From a checkpoint of a small multi-label image tagger.
Model: arch swin, norm layernorm, moe soft, depths [2, 4, 2].
Data: 72500 training examples, 45.2 epochs.
Rows from block 2 of a small multi-label image tagger, named by matrix and row number. Rows with one number belong to one neuron. Each number is 128 + 24 x the weight over its row's rms, rounded and kept within 0 to 255. All counts start at 0. After the name is the row's rms in percent of the matrix's.
After each neuron's rows are labels from the 100 images, of 14848, where the neuron reaches its largest size: "lies over" is the class under the peak. Only what is clearly more common there than usual is listed. The data: rendered rooms with furniture. In brackets: how many of the 100.
# gate: MLP gate (model.blocks.2.mlp.gate.weight, 256x128), inputs 0-63
# fc1: MLP up (model.blocks.2.mlp.fc1.weight, 256x128), inputs 0-63
# fc2: MLP down (model.blocks.2.mlp.fc2.weight, 128x256, transposed), outputs 0-63

gate.45 093 [ 67 146 165  91  99 108 145 156 169 130 137  99 142  97 106 115 140 124 127 114 136 159  87 140 137 140 156 138 121 112 101 150 112  96  82 166 109 136 131 163 125 100 118 113 108 130 118 108 123 102 146 130  95 132 138 173 115 113 141 122  64 114 119  91]
fc1.45 095 [125 148 162 113 145 144 158 121  94 116 121 162 123 147 110 117 116 166 101  94 108 145 134 163 116 158 132 119 122 126 120 111 118 129 124 110 109 109 138 140 133 121  97  93 125 178 170 111 157 162 145  80 148  98 115 119 137 161 137 128 150 153 163  94]
fc2.45 099 [129 126 108 148 156 108 128 151 164 153  97 128 163 114 140 146 160 167 126 159 113 132 173 173 123  75 116 127 128 154  95 154 141 157 164 163 120  99 107  95 150  97  75 150 150 143 147 143 120 138 133 143 108 121 158 162  99 123 131 174  80  97 156 115]
lies over: wall (84)

gate.173 091 [108  98 114 169 104 115 102 115 149 102 151 140 146 168 110 135  77  77 162 126 107 152 135 138 160 147 102 119  87 163 139 122 149 142 134 133 134 153 103 143 141 150 104 116 169 104 166 125 130 120  79 182  92 120 153 159 142  94 145 108 126 137 122 143]
fc1.173 098 [140 130 139 138 138 153  79 123 153 102 132 128 128 104 128 155 151 170 104 152 121 124 134 154 126 144  70 152 134 135 103  96 148 149 118 117 118 171 174 153  82 175 123 124 151 141 111 113 105 143 123  98 137  88 112 155 123 146 134 171 106 131 125 154]
fc2.173 102 [160  66 152  95 147 143 135 142 124 100 169 149 119 146 119 108  87 135 102  83 109 179  89 144 169 146 115 137 150 139 165  94  91  98 156 148 139 158  90 134 111 130 148 121 159 149 125 102 127 123 142  93 136 109 120 129 117 122 120 161 172 116 140 158]
lies over: wall (94)

gate.93 100 [144 122 110 156 154 102  70 106 118 158  91 109 134  93 139 128 112 167 110 119 118 136 115 162 101 101 111 119 155 109 131 103 138 144 143 104 115 134 162 138 110  98 166 192 106 170 101 133 146 143 135  97 150 100  74 139 153 161 132 166 149 137 169 117]
fc1.93 099 [147 174 117 145  67 106 172 143 130  93  89 126 130 115 108 110 142 137 185 124 139 122  96 117 151 128 150 124 127 132 133 121 131 141 137 128  86 119 124  92 120  87 114 120 164  92 115 105 138  99 165  99 145 133 146 170 123 126 128 130 102 125 136 116]
fc2.93 101 [169 162 141  65 136 152 146 156 128 135 152 138 160  95 142 131 165  98 102 136 150 123 127  96 151 185  74 174 145 114 152 113 130 143 135 149 130 160 142 124 112 134 152 118 124 130 100 120  81 129 134 138 128 130 108 143 111 153 131 129 121 109 103 110]
lies over: floor (97)

gate.101 097 [117 123 119 117 100  98 111 110 106 136 187 116 119 115 142 137 140 178 104 129 139 141 156 132  96  99 112 125 123 138  56 119  92 132 124 101  93 138 156 125 128 165 149 122 136 155  79 120 139 164 180 125 153 126 120 135 159 125 174 125 119 114 176 160]
fc1.101 097 [154 118 148 124 149  83 109 141 103 124 170 149 107 100 155 165 164 110 124 142 174  96 126 149 127  88 156 129 155 116 122  98 101 174 105 114  95  92 142 169 130 137 138 140 121 145  86  93 118 129 168 151 143 121  73 130 115 141 173  81 135 130 138 144]
fc2.101 100 [121 152 160 133 122 143 134 134 117 127 102 110 112 148 123  95 122 145 140 132 147 125 136 133 103 117 155 102 130 150 107 182 138 135 119 108 163 131 209 113 129  96  98 126 131 125 132 139 176 144  68  96 118 118 116 131 134 114  99 162 164 112 128  97]
lies over: floor (73)

gate.216 098 [105 126  84 152 140 140 132 161 136 155 187 138 126 112 156 128 124 159 156 138 121 102 110 140  87 124  74 114 164 132 138  86 106 130  79 114 149 129 111 102 134 118 113 125  99 145 146 114 135 115 127  98 145 139  75 166 150 115 156  98 145 102 138 120]
fc1.216 101 [162 107  83 100 100 153 116 138 139 145 153 132  99 134 130 108 110 115 179  94 147  79 157  87  94 127 151  96 150 174 102 140  92 125 138 131 121 104 169 118 140 139 114 177 128 159 120 117 138 151 145 126  93 122  97 151 130 139 107 101 154 113  93 152]
fc2.216 096 [140 105 165 157 118 106 130 136 100 134 126 121  95 157 147  82  91 146 133 131 162 116 107 133 130 108 139 109 111 122 135  93  96 164 132 104 138 127 127 136 144 137 121 110 140  96 131  99 130 123 173 102  90 119 140  98 131 131 189 114  91 127 118 127]
lies over: wall (74)

gate.238 100 [102 111 111 122 131  96 109 135 148 164  86 121 114 120 122 139 183 140 113 137 155 173 128 119 165  85 124  99 162 156 103 142  90 142 130 134 141 135 151 178 112  87 158 102 123 138 106 120 126 158 133 124 130  67  98 118 106 130 173 120 158 172 145 127]
fc1.238 106 [112 113 106 176 132 104 150 164 140 104 131 197 111 164 143  98 114  90 141 109 111 132 109 128 114 164 161 130 136 121 152 147 138 114 125 111 122 113 116 114 158 137  94 172 138 142 147  99 134  71 101 168 129 127 115 149 130  84 114 119 137 106 129 135]
fc2.238 105 [160 147 142 105 103 115 159 127 102 162 158 142 117 124 133 127 140 121 128 140 126 103 118 115 132 151 130 132 123 154 148 125  62  84 144 138 135 124  72 103 176 133 144 115 126 108 106 125 121 108 116 141  98 155 158 148  72 121 120  99 157 130 151 135]
lies over: floor (66)

gate.198 094 [153 132 117  87 133 124 127 113 146 121 152 139  90 125 109 101  74 134 159 122  78 143 138 134 112 131 120 121 149 170 148  89 144 133 181 115 143 124 129  68 149 135 124 156 100 110 119 141 135 173 117 123 141 171  99 116 129 150  87  97  84 103  97 141]
fc1.198 093 [167 153 114 123 149 123 145 129 146 121 124 116 143 137 143 114 131 171 160 133 135 116  92 172  88 106 118 130 133 125 164 112 144 117 149  92  98 167 115 109 113 141 108 134 130 132 131 107 119  99 120  85 147  78 121 179 172 140 137 158 168 126 137  94]
fc2.198 093 [109 114 155 138 133 179 161 121 157 124 124 121 141 131 117 125  93 134 122 115 129 127 168 120  98 125 122 134 105  98 115  98 120 168  83 149 133 135 179 148 118 150 112 137 147 160 162  83 135 138 102  89 136 129 105 131 124 141 112 123 133 128 108  96]
lies over: wall (90)